python train.py --encoder_arch="vit" --model="image captioner" --dataset="close-ups of made-up surfaces with and without defects" --train_examples=203450 --image_size=64 --crop_scale_min=0.8 --horizontal_flip=true --translate=0.06 --rotation_deg=10 --tokenizer="word" --vocab_size=30 --encoder_norm="layernorm" --encoder_norm_position="pre" --encoder_activation="gelu_tanh" --encoder_mlp_ratio=4 --encoder_head_dim=32 --encoder_fused_qkv=true --encoder_bias="all" --encoder_qk_norm=false --encoder_parallel_block=false --encoder_inner_norm=false --encoder_patch_size=[8, 8] --encoder_conv_stem=false --encoder_layers=12 --encoder_width=320 --encoder_positions="relative_bias" --fusion="prefix" --label_smoothing=0.1 --decoder_width=320 --decoder_layers=10 --decoder_norm="layernorm" --decoder_norm_position="pre" --decoder_activation="gelu" --decoder_mlp_ratio=4 --decoder_head_dim=32 --decoder_fused_qkv=false --decoder_bias="qkv" --decoder_qk_norm=false --decoder_parallel_block=false --decoder_dropout=0.05 --decoder_inner_norm=false --decoder_positions="learned" --decoder_prefix_bidirectional=false --decoder_connector="mlp" --decoder_tie_embeddings=true --init="lecun_normal" --residual_init="none" --optimizer="cautious_adamw" --lr=0.00083 --beta1=0.8 --beta2=0.98 --eps=1e-08 --grad_clip=1.0 --gradient_centralization=true --steps=5600 --batch_size=64 --epochs=1.8 --lr_schedule="cosine" --final_lr_fraction=0.05 --warmup_steps=110 --weight_decay=0.1
Rows from block 9 of the image encoder of a small image captioner, named by matrix and row number. Rows with one number belong to one neuron. Each number is 128 + 24 x the weight over its row's rms, rounded and kept within 0 to 255. All counts start at 0.
After each neuron's rows are labels from the 100 images, of 14976, where the neuron reaches its highest value: "responds to" is what is common among them. Only what is clearly more common there than usual is listed. The data: close-ups of made-up surfaces with and without defects. In brackets: how many of the 100.
# fc1: MLP up (encoder.blocks.9.mlp.fc1.weight, 1280x320), inputs 214-319
# fc2: MLP down (encoder.blocks.9.mlp.fc2.weight, 320x1280, transposed), outputs 214-319

fc1.381 [147 155  98 121 142 134 121 148 139 133 131 138 109 159 126 143 132 119 118 119 120 172 137 113 187 163 133 162  95 130 131 121 102 158 117 147 123 138 140 159 110 127 127 151 147 101  97 103 112 138 134 111 168 101 135 131  75 178 155  89 143 108 112 128 146 126 106 137 114 143 127 134 106 104 137 125 104 109 110 118 110 139 116 142 116 131 143 112  91 101  89 114 153  96 103 117  86 120  71 127 118 143 142 100 132 141]
fc2.381 [ 96 112 157 104  90 103 158 133 117  96 197 112 135 127 132 162 118 173 124 121 101 103 152 116  93 112 174 149 109 132 129 141 142 114 118 167 130 102 115 134 122 128 135 103 114 136 144 113 155  70 115 171  85 135  87 152 123 127 115 159 122 112 111 123 139 114 101 132 122 121 124 131 143 143 125 121 147 159 126  84 122 126 123 159  94 158 105 211 134 176 154 120 155 140  71 162 110 107 116 148 108 159 159  98 128 112]
responds to: bright spot (81)

fc1.334 [165  91 131 127 122 105 181 122 147  77 122 138 179 160 128 154 107 134 172 115 119 111  92 140 153 136 122 138 150 144 118 155 126 129  82 181 142 125 151 145 118 112 130 122 119 142  93 101 132  88  97 139 123 137 150 116 130 135 147 114 100  85 120 126 113 120  83 143 124 150 152 131 133  60 115  84 118 112 119  94 108 156 143 127 152 141 122 145 124 127 105 113 161  95  96 189 113 146 110 147 102 140 139 122 101 115]
fc2.334 [111 161 168 101 120  89 125 156 122 169 133 124 124 143 115  95  94 167 173 139 166 118 132 117 158 153 117 104 112 145 154 161 119 138 174 160 117 132 102  86 109 129 152 142 137  88 119 152  95 119 112 106 161 153 176  91 109  93 106 129 151 151 156 150 155 135 136  67 149  96 140  95 111 147 111 113 147 111 126 153 109 144 145  92  91 115 132 119 156 134 125 137  72  98  73 106  95 105 115  81 110 126 118 125 101 135]
responds to: hole (100)

fc1.268 [139 144 111  70 158 145 133 116 150  87  76 113 120 112 123 138 126 152 126 131 101 106 145  80 176 121 111 152  98 130 156 110 163  97 109 103 115 109 126 109 127 118 153 110 150 127 107 133 161 105 122 122 150 143  95 111 144 138 118 134 111 141 147 140  82 119 141 128 107 148 117 106  95 140 140 156 118 137 141 149 139 130 134 112 123 127 145 145 109 118  92 149 170  77 157 140 148 130 106  89  92  72 100 154 101 122]
fc2.268 [159 126 104 150 110  87 134 119 127 113 115 159 144 115 114 112 135 176 122 129 104 140 116 101 156 113 117 139 138 131 139 120 168 118 113 136 173 138 125 163 124 125 177  84 170 109 156 101 109 131 127 136 115  97 117  95 139 144 126 165  81  98 139  73 136 149 130  97 117 157 181 100 100 139 120 123 141 143 134 136 163 133 144 120 121 144 107 115 160  90 169  70 155 117 124 136 124 119 142 122 105 148 161 113 140 112]
responds to: carpet (62); woven cloth (38); stain (33)

fc1.699 [164 129  75  91 138  70 133  96 156 148 109 136 152 118 110 122 123 119 104 105 137 164 134 135 166 100 106 149  98 152 114 132 122 168 141 113 126  93 158 114 123 126 178 100 106 156 114 120 142  84 115 118 158 140 124 142 128 103 149 134 108 116 131 106 102 150 144 125 110 140 103 133 116 116 153 167  75 113 148 129 138 123 127 139  70 113 115 122 134 135 129  86 130 131 101 165 125 144 173 138  90 100 108 130  95 154]
fc2.699 [162 109 108 139 129 131 137 111 127 119  93 127 119 154 116 151 152 163 117 140 161 136  93 129 109 144 117 156 111 111 137 136 208  85 122 112 161 168 131  99 130 121 142  89 123 146 152 145 104 109  98  96 110 129 124  87  95 133 128 120 140 149 142  99 115 110 170 109  89 137 145 105 148 126 126 143 136  96 119 163  97 109 142 152 148 125 131 119 151 166 124 136 150 121 119 135 121 105 154  84 162 162 104 148 140 140]
responds to: woven cloth (52); smear (37); no defect (36); defect: none (36)

fc1.733 [134 106 155 112 115 139 141 122 143  56 104  79 143 104 121 159 137 120 150  97 152 112 159 128 104 135 142  76 108 116 167 118 124 144 103 115 162  83 123 136 163 144 123 101 131 137  99 161 147 123 115 112 139 147 124 203 141 105 119 148 138  94  83 100 101 116 148 170 126 120 151 140 116 142 121 130  98 140 130 129 141 126 137 164 137 174 106 173 117 117 153 154 155 108 135  92  99 133 179 123 127  98 130 104 117 125]
fc2.733 [117 139 120 138 192 118  95  99 114 161  92 148  95 136 143 145 147 112  64 177 136 133  93 162 109 163 127 124 158 129 167 167 121  89 127 119 117 157 115 141 171 123  98 122 127 130 126 138 132 131 136 111 121 107 143 111  99  89 128 144 128 179 139 135 156 111 148 120  90 134 118 133 129  82 113  97 133 122 136 148 157  75 163 153 153 125 152  95 182 163 167 133 140 142 133 142 143 123 139 118 106 127 110 141 116 167]
responds to: circuit traces (100); hole (70)

fc1.742 [140  98 129 139 126 122 182 119 136 107 139  92 129 124 152 178 108  90 156 124 126 122 137 112 136 124 159 163 126  87 129  85 145 167  86 149 106 116 128 110  91 162 131 130  78 131 117 111 100 106 105 133 161 128 120 140 105 142 118 161 126 128 101 134  96 165 132 127 127 127 168 113 108 149 160 126 152 157 110 136 128 160 126 112  96 120 142 173 101 104 122  92 140 132 139 152 109  82 115 142 131 162 139 109 157 160]
fc2.742 [127 147 158 174 111 157 111 121 111 140 122 151 121 141 199 130 104 104 141 125 124 159 128  93 120  86 201 167 147 127 102 148 101 145 118 129 115 112  71 140 123  83 129 146 140 148  78 113 135 126 139 104 131 144  96 128 128 128 124 134 139 117 133 133  69 133 119 162 160  77 105 160 109 145 137 186  81 112 107 144 112 110 133 116 125 158 144 137 102 126 102 132 135  98 119  86  95 126 143 105 145 155 125 132 133 134]
responds to: wood (93); hole (35); crack (31)

fc1.480 [117 109 129 121 129 146 130 153 161  90 101  71 145 121 112  89 118 155  86  86 132 133 126 126 139 113  97 154 148 142 114 145 124 132 131 118 141 166 151 134 120 171 130 155 127 134  81 114 114 180 103 146 134 145 168 144 124 138 113 112  99 111 129 112 127 167 155 131 171 152 118 167  98 133 110  73 108 127 150 118 148 103 163 194 120 159 118 148 164 133  90 109 172  97  80 117 128 162 162 128 130 156 138 156 114 133]
fc2.480 [ 92 147 131 122 121 120 120 106 157 118 139 121 140 135 166 116 158 105 143  92 144 129  62 157 177 105  88 145 124 154  69 127  83 142 153 144 145 123 123 175  98 163 103 136 131 106 113 104 108 152 130 143 118 147 152 183 110 144 107 143 106 108 117 138 136  74 142 177 119 101 124 131 116 103 131 133 119 135 142 123 147 139  71 121 154 152 142 148 101 103  86 113 145 112 139 119 145 187 125 114 139 144 161 133 124 111]
responds to: bright spot (59); circuit traces (54); hole (41)

fc1.252 [121 126 147  96  95 148 157  89 122  85 133 102 142 104 165 151 146 101 123 120 146 145 147 147 151 111 119 109 122 115 137 154 133 145 137  98  92  84 141 139 116 167 131 125 113 174  89 101 123 120 133 103 144 139 154 158 127 130 120  67 141 133 117 180  97 108 130 133  76  99 149 129 141 172 139 180  55 156 186 109 148  96  98 102 104 145 142 158  89  74 142  94 142 146 143  92 150 135 112 137 108 138  91 144 128 131]
fc2.252 [105 137 111 118 121 124 121 143 159 120 129 116  91 125 171 135 123 133 117 140 131 107 114 181 110 129  92 126 137 144 133 134 160  99 130 144 143 104 120 118 124 161 151 116 127 127 138 120  97 145 132  96 162 119 134  83 128  92 149 140 104 127 133  99  99 111  97  99 106 121 137 140  77 134 160 122 162 123 196 152 166 125 153 135 163 101 116 113 152  63 141  76 118 117  98 191 182  96 144 107 113 158 135 148 124 107]
responds to: stain (100); circuit traces (85)

fc1.485 [182  78 157 149 114 170 144 111 150 110 137 109 137  97 157 131  88 154 146 147 169 113 180 131 131 132 113 110 171 118 140 149 149 139  93 113 152 119 167 123 121 126 141 125 119 123 127 171 140  89 152 138 100 129 120 119 164 120 130 127 161  70  87 134 100  90 140 129 135 138 156  75 160 129 126 131 137 149 111 179 139 149 128 132 114 114 141 142 105 124 107 134 146 132 183 150 124 181 163 108 146 135 120 146 137 130]
fc2.485 [119 118  93 142  93 131 133 135 138 153 115 143 119 138 117 176  84 119 137 151  97 137 168 135 135  98 138 156 132 101 140 100 136 155 117 107 126 130  87  70 134 116 120 174 179  92 139 140 106 124 114 123 106 115 103 137 132 132 118 142 102  87 133 106 124 169 112 157  99 137 145 126 143 163  94 141 113 157  84 116 139 123  91  78 128 201  99 142 128 140 113 176 112 129 147 148 150 102 162 115  91 116 125  95 103  93]
responds to: circuit traces (93); stain (45)

fc1.402 [143 143 101 137 102 152 133 104 126 119 123 125  91 136 118 109 140 108 159 167 108 134 126 127 145 144 107 141 123 128  96 114 103 123 129 102 126 136 126 160 149 110 149 127 113 107 137  96 140 109 106  94 139 125 125 104 114 169 123 110 153 114 106  93  87 114 104 142 135 141 149  99 154 157 143 138 104 140 119 119 127 121 136 116 150 115 133 136 116  74  81  95 168 127 100 168 131 141 108 117  99 131 120 134 137 160]
fc2.402 [161 107  83 146 128 126 112  99 122 119 101 148 156 102 139 105 132 151  76 151 108 116 155 128 114 133 124 124 130 101 141 125 144 123 141 120 157 155 129 116 148 112 137 108 113 154 136 158 116 136 127  91 132 104 108  84 163  76 124 151 125 110 131 102 101 166 145  99  81 138 143  97  70 119 141 140 161 163 159 141 136 101 119 130 152 138 151  89 163 112 125 134 131 116 105 122 162 112 152 130 167 126  93 171 130 129]
responds to: woven cloth (57); stain (46); stone (33)

fc1.174 [141  93 126 156  90 107 158 154 140 124 141 117 163 175 106 149 107 144 117 114 149 112 121 101 140 134 140 112 174 182 162 166 156  97 138 138 133 142 142 136 128  95 138 149 149  95 168 115 116 142 107 131  78 116 130 144 129 117 104 138 142 116 144 131 133 161  83 124 169 161 113 152 111 142 128 110 177 124  85  72 121 111 120 176 165 155 111 178 156 165  98 102 140 133 121 106 158 119 117 154 121 137 131  88 107 157]
fc2.174 [104 133 116 125  82  93 103 129 144 108 116 130 163 130 131 109 137 149 101 154 138  92  86 104 105 183 124 133 144 118 179 155  89 126 110 135 120 119 105 151 144 140 154 111 163 109 171 105 131 130  96 147 150 156 105 104  93 109 150 125 117 129 104 109 144 136  99  84 145 117 157 112  95 155 138 119 150 147 161 127 155 165 125 131 142 149 136 113 156 167 155 145 140 138  94 192  87 114 141 136  65 142 140 132  86 131]
responds to: hole (100); brushed metal (49); tiles (30)

fc1.688 [129 117 115 127 100  76 149 121 118 150 124  99 141 125 122 110  79 113 147 108 108  98 129  80 133 153  72 122 115 117 136 137 120 103 113 144 119 176 115 127 132 155  98 150 180  82 101 126 108 137 124 129 137 136 121 113 147 129 137 101  99  88 159 108 121 110 126 171 142 151 139 119 131 143 106 127  67 140 115 112 122 115  94 143 113 116 132 144  97 115 117 158 123 146 115 131 105 129 110 147 114 141 156 130 130 182]
fc2.688 [149 148 112 126 104 129  73 132 151 134 154 150 169 167 154  75 149 128 116 107 129 148 117 133 206  86 118 122 142 120 137 152 101 125 118 121 130 126 115 133 158 122 142 146 111 125 143 132 147 144 143  89 144 144 145  83 123 117 108 147 112 126 151 143 107 112 165 106 133 122 152 129 133 139 141 112 153 121 124 113  80 140 131 141 121 119 119 137 128 125 140 124  86 174 135 105 133 165 136  93 116 145 138 137 101 114]
responds to: hole (100); brushed metal (40); stone (28)

fc1.41 [129 151  76 119 127 101 152 135 147  95 108 129 150 105 116 141 142 151 129 109  91 131 108 134 133  94  89 148 159 119 101 115 160 117 109 126 116 101 119 156 138  81 139 152 103 133 106  76 133 136 130 153 123 138 146 111  93 124 174 137 147  97  69  70 157 120 160 129 142 144 147  99 113 100 174 125 120 115 140 135 144 118  94 107 123  95 134 109  95 130 118  84 180 161 108 109 111 111 125 114 152 124 151 135 106 108]
fc2.41 [177 148  89  94 104  93 155 127 157 130 104 136 145 140 107  99 140 177 133 129 104 120  97 140 148  66 143 161 122 105  90 108 164 155 147 148 157 163 163 125  97 131 124  97 132  87 152 113 129 104 138 180 131 114 134 161 157 153 107 130 157 112 114 126 111 129  99 156 144 134 139  79 103 129 100 121 118 131 140 131 131 151  82 151 138 101 120 138 144 105 103  83 138 128 136 113 100  88 127 121  80 138 121 129 115 101]
responds to: stain (78); carpet (64); woven cloth (36)

fc1.94 [150 152 101  98 154 151 175 121 150 123 121 127 122 135 102  82 111 151 166  91 130 105 109 114 108 150 116 119 160 132 151 108 104 117 140 118 134 123 111 145 147 123 172 163 127 111  73 116  93 122 117 118 128 187 130  72 136 153 136 136 124 139 150 103 113 123 137 128 132 116 106 143  88  87 131 111 124 171 160 140 110 156 104 122 144 106 116 133  95 145 124 123 145 118 100 123 121 110 138 133 129 142 139 106 129 157]
fc2.94 [128 141 157 141 125 130  95 175 159 158 157 111 124 135 139 107 143 109 165 126 136 143 114 128 182 143 165 138 159 162 136 139  90 122 140 120  82 136 123 119 129 141  95 146 111 131 103 123 145 116 113 100 152 127 102 124 140 188 116  83 154 153 157 135 130 139 112 164 115  98 103 116 130 128 140  99 154 126 104 104  86 120 120 113 138 102 120 138 161 102  95 141  93 160 118 144 145 146  87 160 137 136  97 120 137 103]
responds to: circuit traces (48); hole (43); bright spot (33)

fc1.358 [150 121 157 123 128 143 117 101 130 133  93 128 110 129 121 142 129  80 162 159 121 123 104 122 151 105 141 188 128 110  96 114 109 150 152  88 110 167 133 127 174 125 157 161  52 135 128  94 128 138 135 115 110 116 116 119 127 162  92 125 151  81 153 161 121 121  96 132 134 127 174 155 155 141 121 107  94  89  88 131 108 131 166 109 149 117 125 123 126  56 161 125 151 146 140  92 123 133 143  94 132 145 168 115 109 117]
fc2.358 [ 93 127 129 117 133 108 133 149 117 108 116  99 115 105 150 115 128 183  98 157 124 108 118  96 137 118  95  92 133 128 178 133 122 122  89 108 150 121 111 173 166 163 172 107 127 135 129 146  90 165 158 109 122  68 125  94 144 116 153 104 125 145 136 120 105 147 165  85  95 166 164 125 112 180 156 152 108  94 143 112 157 128 122 143 100 140 116  79 149 126 172 112 152 159 129 179 139 150 112 146 160 104 144 127 119 151]
responds to: stain (50); stone (49); wood (48)

fc1.577 [147 131  82 128 101 145 133 121 138  98 135 141 140 165 101 182 118 118 135  98 203 105  80 169 127  90 149 127 125 128 104 124 126  93 115 122 115 127 137 120 132  95 155 153 111 109 111 150 128 137 133 107 105 114 112  86 153  93 128 111 130 103 101 113 134 105 140  99 105 107 142 138 150 122 126 140 121 139 129 159 110 139 154 142 132  96 148 136 126 120 163 110 133 152 122 160 111 138 117 107 170 139 113 160 129  98]
fc2.577 [126 112 148  77 150  82 105 125 133 116 151 142 107 142 146 148  94  92 135 103 130 122  87 165 130 160 138 172 111 177 116  83  91 160 101 123 147 147 120 140 137 137 118 140 131 129 104  93 140 150 149 157 120 150 136 129 121 104 103 115  93 109 112 143 177 131 106 135 118  76  84 121 110 100 149  94 156 144 108 130 128 186 155 112 145 138 114 151  70 123 106 102 115 129 122 163 175 152 101 134 108 129 148  92 140 111]
responds to: circuit traces (100); stain (98)

fc1.670 [113 128 174  81 133 126 152 131 148 110 166 110 133 123 110 119 110 127 110  99 146 139 130  70 141 162 139 105  75 116 108 122 129 128 136 119 105 138 127 129 121  96 110 126 156 130 150 163 134 139 131 133  88 133 166 119 101 146  84 123 109 123 155 158 124 153 163 105 143 125 121 147  99 129 111 137 114 116  98 121 115 154 182 159 132 105  95 110  97 115 124 145 126  99 101 124 121 108 102  96 158 149 162  99 159 131]
fc2.670 [ 69 143 136 135 128  99 104 167 176 144 162 159 103 157 146 147 132  84 120 174  92 130 128  91 132 134 151 123 157 138 149 134 113 159 106  93 133 121 116 148 159 101 150 129  92 106 127 128 136  91 122 121  81 101 124 151  65 121 153 129 156 106 125 126 144 121 151  92 133 110 107 111 144 128 144 112 165  89 113 138 116 152 134 124 136 102 198 118 141 144 159 136 115 109 139 177 107 144  94  91 111 124  87 158 162 122]
responds to: leather (97); scratch (57); bright spot (41)

fc1.618 [158 174  54 105 120 125 130 142 129  93 135 130 125  94 138  75 156 153 118 152 154 161 162  90 121  93 135 103  83 126  92 105 171 121 132 102  93 111 104 106 125 147 174 106 124 118 100 135 150 107 149 125 141 173 110 164 158 180 137 137 103  92 121 139 137 143  95 107 100 149 142  80 110 122 138 141 118 143 179 137 142 120 145 129  93 122 145 107 124 109 111 112 136 154 145 129 126 104 109 125 141 112  95 162 130  91]
fc2.618 [131 122 110 121 109 143 108 126 157 102  88  86 154 141 146 162 156 178 124 131 113 118 100 155 152 141 128 168 144 114 119 150 170 110 135 135 168 152 143 131 114  74 165 110 138 115 179 133  91 136 124 123 110  85 158  97 125 138 158 153  98 136 145  98 112 109 139 114  77 114 129 116 136  74 126 131 117 129 152 127 116 124 146 136 136 143 124 125 159 123 153  84 140 130 154 137 124 130 150 119 131 124 134 121 160 132]
responds to: carpet (57); woven cloth (42); stain (37)

fc1.7 [148 103 131  98  98  86 110 131 128 113 116 138 127 208 100  87  70 130 157 107 103  91  72 142 130 100  93 130 151 104 117 109 138 150 153 121 111 105 131 140 128 116 140 160 108 100  96 102 108 134 123 118 112 132 139 156 130 154  80 119 123 112 145 124  98 121 168 137 166 109 144  98 161 150  84 122  99 126 105  91 149  88 114 145 120 140 151 162 151  71 136 131 124  93  91 128 141 118  81 150 118 160 155 106 118 130]
fc2.7 [ 96 107 144 121 149 126 147 163 113 142 141  96 154 154 152 132  89 130 109  93 134 114 128  66 118 156  93 130 140 180 173 149  87 112 152 136 119 128 130 138 133 109 157 130 143 122 162 128 141 177  41 122 115 108 149  96 123 117  95 116 129  94 131 123 145 152 121 130 124 130 134 124 103 131 142 131 154 176 118 142 141 122 124 114 167 160 153  93 123 134 117 122 154 106  87 155 123 140 127 158 144 169 113 131  94 117]
responds to: hole (100)

fc1.601 [139 104 129 108 127 146 138  92 101 105 144 129 111 124 159 153 159 129 110 151 151 178 135 118 146 146 129 145 124 129 113 147  69 112 163  79 136 110 138 163 140 112 115 106 109 147 110 130 123  91 117 163 130 108 125 105 109 126 112 121 102  99 139 133  69 137  85 106  97 108 149 134 141 156 143 124  92 118 139 115 157 121  70 111 114 130 186 157 157 131  91  91  94 131  93 136  98 162 172 155 172 132 120 127 148 134]
fc2.601 [ 83 112 147 100 135 149  98 151 153  85 101 102 133 158 142 122 135 146 127 113 132 111 136 109 136 133 116 112 154 155 102 122 117 146 158 178 119 155 124 136 118 126 122 149 122 124  98 124 114 136 115 124 152 160 137  92 124  71 140 178  90 143 134 127 109 112 135 112 133 125 133  85  48 124 159 136 140 176 155 162 176 134 126 168 109 146 122 123 146  90 103  92 140 127 147 164 112 121 102 170  97 175 149 123 104 170]
responds to: carpet (48); woven cloth (48); hole (35)

fc1.752 [161 112 157  91 129 139 146 145 136 120 165  98 172 143 171 122 130 133 159 126 151 161 130 135 150 170 134 132 130 101 121 151 108 114 160 127 131 140 108 160 130 109 134 124 128 155 102 109 134 118 137 150 112 141 132 116 142 113 165 130 100 116 135 133 122 114 100 136 154  87 111 100 158 130  98 146 157 128 103 106 120 131 133 109 116  82 146 102  93 109 104 138 181 127 114 176 117 122 121 131 123 154 116 142 134 133]
fc2.752 [146 138 122 129 134 101 147  95 137 100 114 142 137  89 129 138 160 158 105 154 159 158 193 165 115  97 171 127 116 134 108 143 135 145 130 158 140 152 139 102 120 165 113 174 144 129  91 147 137 141 168 126 118 116 149 113 141  74 128 137 151 151 101 125 138 138 121 139 143 148 102 107 127  82 129 117 113 133 120 122 173 154 109 136  65 179 152 126 105 107 135 150 153 126  83 135 125 144 108 136 116 124 122 105 183  97]
responds to: hole (100); brushed metal (38)

fc1.640 [122 118 115 147 111 132 127 173 127 133 149 128 118 147  93 116  97  93 118 136 137 123 115 147 179 142 109 108 144 163 132 141 127 125 154  78 159 129 179 124 166 132 181 120 151 124 101  99  98  87 140 137 173 150 141 115 123 130 108 122 142 106 165 140 119 146 142 106 125  96 132 126 101 118 124 118 129 107 109 177  74 138 130 129 170 171 162 105 156 169 130 123 174 130 137 133 123 148 136 132 135 120 125 147 114 136]
fc2.640 [133 124 169 106 164 143 149 115 125 117 151 104 137 111  94 156 124 108 185 114 112 126 122 132 135 115 107 118 126 112 136 103 100 171 110 119 106  97 145 163 105 135  97 107 144 171 125  99 136 139 189 120 159 147 141 160 125 191 156 105 160 120  96 141 147 116 159 165 142 118 110 140 155 168 124 120 103  77 122 121 105 159 144 144 116 118 116 181 127 101 166 170 126 158 102 112 117 126 100  89 131  98 135 123 132 151]
responds to: stone (59); scratch (35)

fc1.78 [ 97  73 149 111 105 163 133 140  88 153 110 172 114 174 123 142 137 108 141 112 152  88 109 124 104 149 127 143 118 164 134 112 124 138 153 120 134  81 107 142 157 165 161 136 155 139 111 144 159 112 103 128 117 138 168 184 162 128 112  96 106 132 115 138 100 165 121 138 148 124 163 164 128 134 144 152 108 145 118 110 116 127 121 155 139 103 116 157 124 149 114 137 132 131 120 135 109 133 126 135 145 129 146  98 102 136]
fc2.78 [114 152 164 147 160 119 102  98 134 130 128 144 105 140 150 138 106 104 172 112  99 101 161 141 115 155 129 152 144 128 145 132 130 138 118 114 154 175 123 100  63 131  98 124 129 100  89  93 124 131  98 133 141 147 129 117 158 152 109  85 116 169 112 127 124  99 121 125 120  71 133 127 114 121 147 133 116 140 135 131 170 111 144 121 164 148 149 134  84 140  93 149 126 130 144 134 100 151 135 163 155 159 120 151 115 151]
responds to: circuit traces (82); stain (74)

fc1.256 [124 107 159 137 102 145 101 141 127 120 144 137  87 149 109 163  96 145 166  95  82 127 131 135 156 180  93 101 119 120 125 124 122 162 107 144  75 131 133 146 134 114  95 117 119 112 104 128  89 147 110 104  97 120 166 112 116 148 136 126 118 115 150 157 125 142 147 165 115 137 148 135 142 134 111 112 121 146 132  95 176 124 130 142 167  97 125 177 124 141  98 165 160 107 144 118 143 143  93 152 152 120 134 127  94 147]
fc2.256 [139 139  74 120 107 119 152 134 120  86 141 108 155  99 155 142 150 124 120 104 159 111 142  96 139 156  98 113 157 150 123 109 136 111 132 158 146  91 124 118 133 144 161 103 149 129  98 111  83 134  84 133 128 159 143 113 118 114 126 139  92 147 107 106 143 127 148  97 171 122 148 102 116 127 158 112 159 175 143 121 148 144 143 137 145 103 115 160 156 148 126 104 147 113 119 126 149 127 126 125 117 149 124 124 175 147]
responds to: hole (100)

fc1.579 [113 138 119  90 114 140 140 136 130 132 145 150 149 142  83  80 128  98 135  93 129 133 158 124 172 120  89 115 137 122 118 134 138  86 106 125 118 148 114 143  97 131 146  36 138 105 107 143 172 112 124 137  93 143 128 124  71 111  93 133 143 170 134 185 109 119 112  95 143  96 157 103 107 117  97 154  99 145 138 164 175 148 120  93 115 144 114  94 117  98  87 123 178 137  86 132 109 149 144  90  98 151 153 118 128 137]
fc2.579 [129  87 142 125 143  78 120 110 112  91 164 114 158 169 137 165 124 105 119 123 172 110 119 113 147 110 152 148 122 115 132 119 136 140 145 115 130 139 125 110  83 119 142 141 147 155 111 100 161 108 125 131 167 152  89 127 150 133 163 153 129 126  99  83 123 123 127 167 111 138 107 136 144  91 159 143 126 109 124 112 137 134 136  86 108 103 128 103  83 127  81 128 118 109  94 130 126 124 145 156 156 141 114 138 135 126]
responds to: leather (84); specks (40); stain (34)

fc1.52 [155 107 137 122 110 129 156 114 154 113 147 114 112 146 120 189 131 118 168 100 192 126 135  98 131 125  72 123 144 133 144 110 116 128 138 106 100 131 106 109 131 137 135  88 106 131 113 180 140 132 107 139 127 118 107 120 137 146 149 117 111 100 146 128 153 115 146 169 162 143 165 134 139 101 143 135  70  90 156 130 136 124 118 179 102 142 175 180 130 142 105 127 119 139 104 128  93 119 101 144 156 130 129  97  98 123]
fc2.52 [110 147 104  94 140 124 169 119  95 110 137 123 102 157 109 166 104 111 149 136 150 103 125 119 100 172 107 137 132 141 128 138 103 164 139 108 119 150 156 167 145 130 115 158 107 148 112 113 127 136 154 130 150 156 138 105 136  68 178 114 166 169 134 125 116 105 103 136 109 102 143 137 151 136 142 145 132 114 124 113 148 105 128 135 175 158 133 109  95 168 131 113 101 167 155 126 160 115  89 105 123 143 140 180  94 158]
responds to: circuit traces (78); stain (68)

fc1.10 [162  88 116 157 143 144 138  84 181 111 116 120 134 138 146 101 126  94 107 121 116 146 152 113 170 152 115 137 124 105 146 140 140 135 120 117 137 152 142 152 133 136 180 140 137 114 116 112 117 146 192 122 154 138 151 100 118 113 162 129 135 113  97  84 123 112 140 127 106  73 128  94  88  93 162 107  93 126 142 128  94 136 121  97 134 125 137 163 109 181 113 118 159 164 110 120  91 161  91  99 105 158 141 139 156 168]
fc2.10 [121 117 110 115 104 147  88 136 116 155 110 110 132 176 150 119  81 148 149 118 135 137 118 113 159 111 100 129 127 112 177  90 143 139 118 157  95 166 135  99 122 146 157 155 156 103 174 126 134 162  98 134 134 120 123 119 113  88 128 126 123 165 130 131 136  90 148 127 100 111 128  79 120 103 117 139 179 143 136 158 122 103 119 129 127 145 132 133 177 129 116  97 136 133 122 180 177 163 146 123 131 159 144 108 117 179]
responds to: wood (98); scratch (48)

fc1.622 [140 123 114 160 132 107 135 154 146 135 134 120 152 133 124 121 114 127 144 126 133 119 118  71 137 157 119 141 154 107 125 116  92 156  69 110 110 144 128 101  92 109 127 100 119 105 149 157  87 161 133 115  84 160 159 139 108 119 105 120 141 134 154 144 132 145 122 156 113 113 146 135 159 109 136 143 130 132  82  63 149 162 118 116 138 138 165 133 160  97 101 120 158 137 176 145  85 117 107 129 154 118 138 113  62 124]
fc2.622 [105 108 113 119 116 155 145 152 100 135 115 158 135 120 146 113  99 167 162 102 131  94 121 117 154 113 120 107 121 131  91 111 104 129 127 194 119 133  95 128 141 128 140 106 179 112 123  90 105 143 140 103 122 163 135 118 110 136 150 160 119 114 132 132 129 100 115  90 136 137 140 109 130  96 115 139 139 151 117 173 118 137 129 141  71 120 133 143  99 110 140 109 148 140 170 126 117 120 156 125 101 126 128 128 141 100]
responds to: hole (100); brushed metal (30)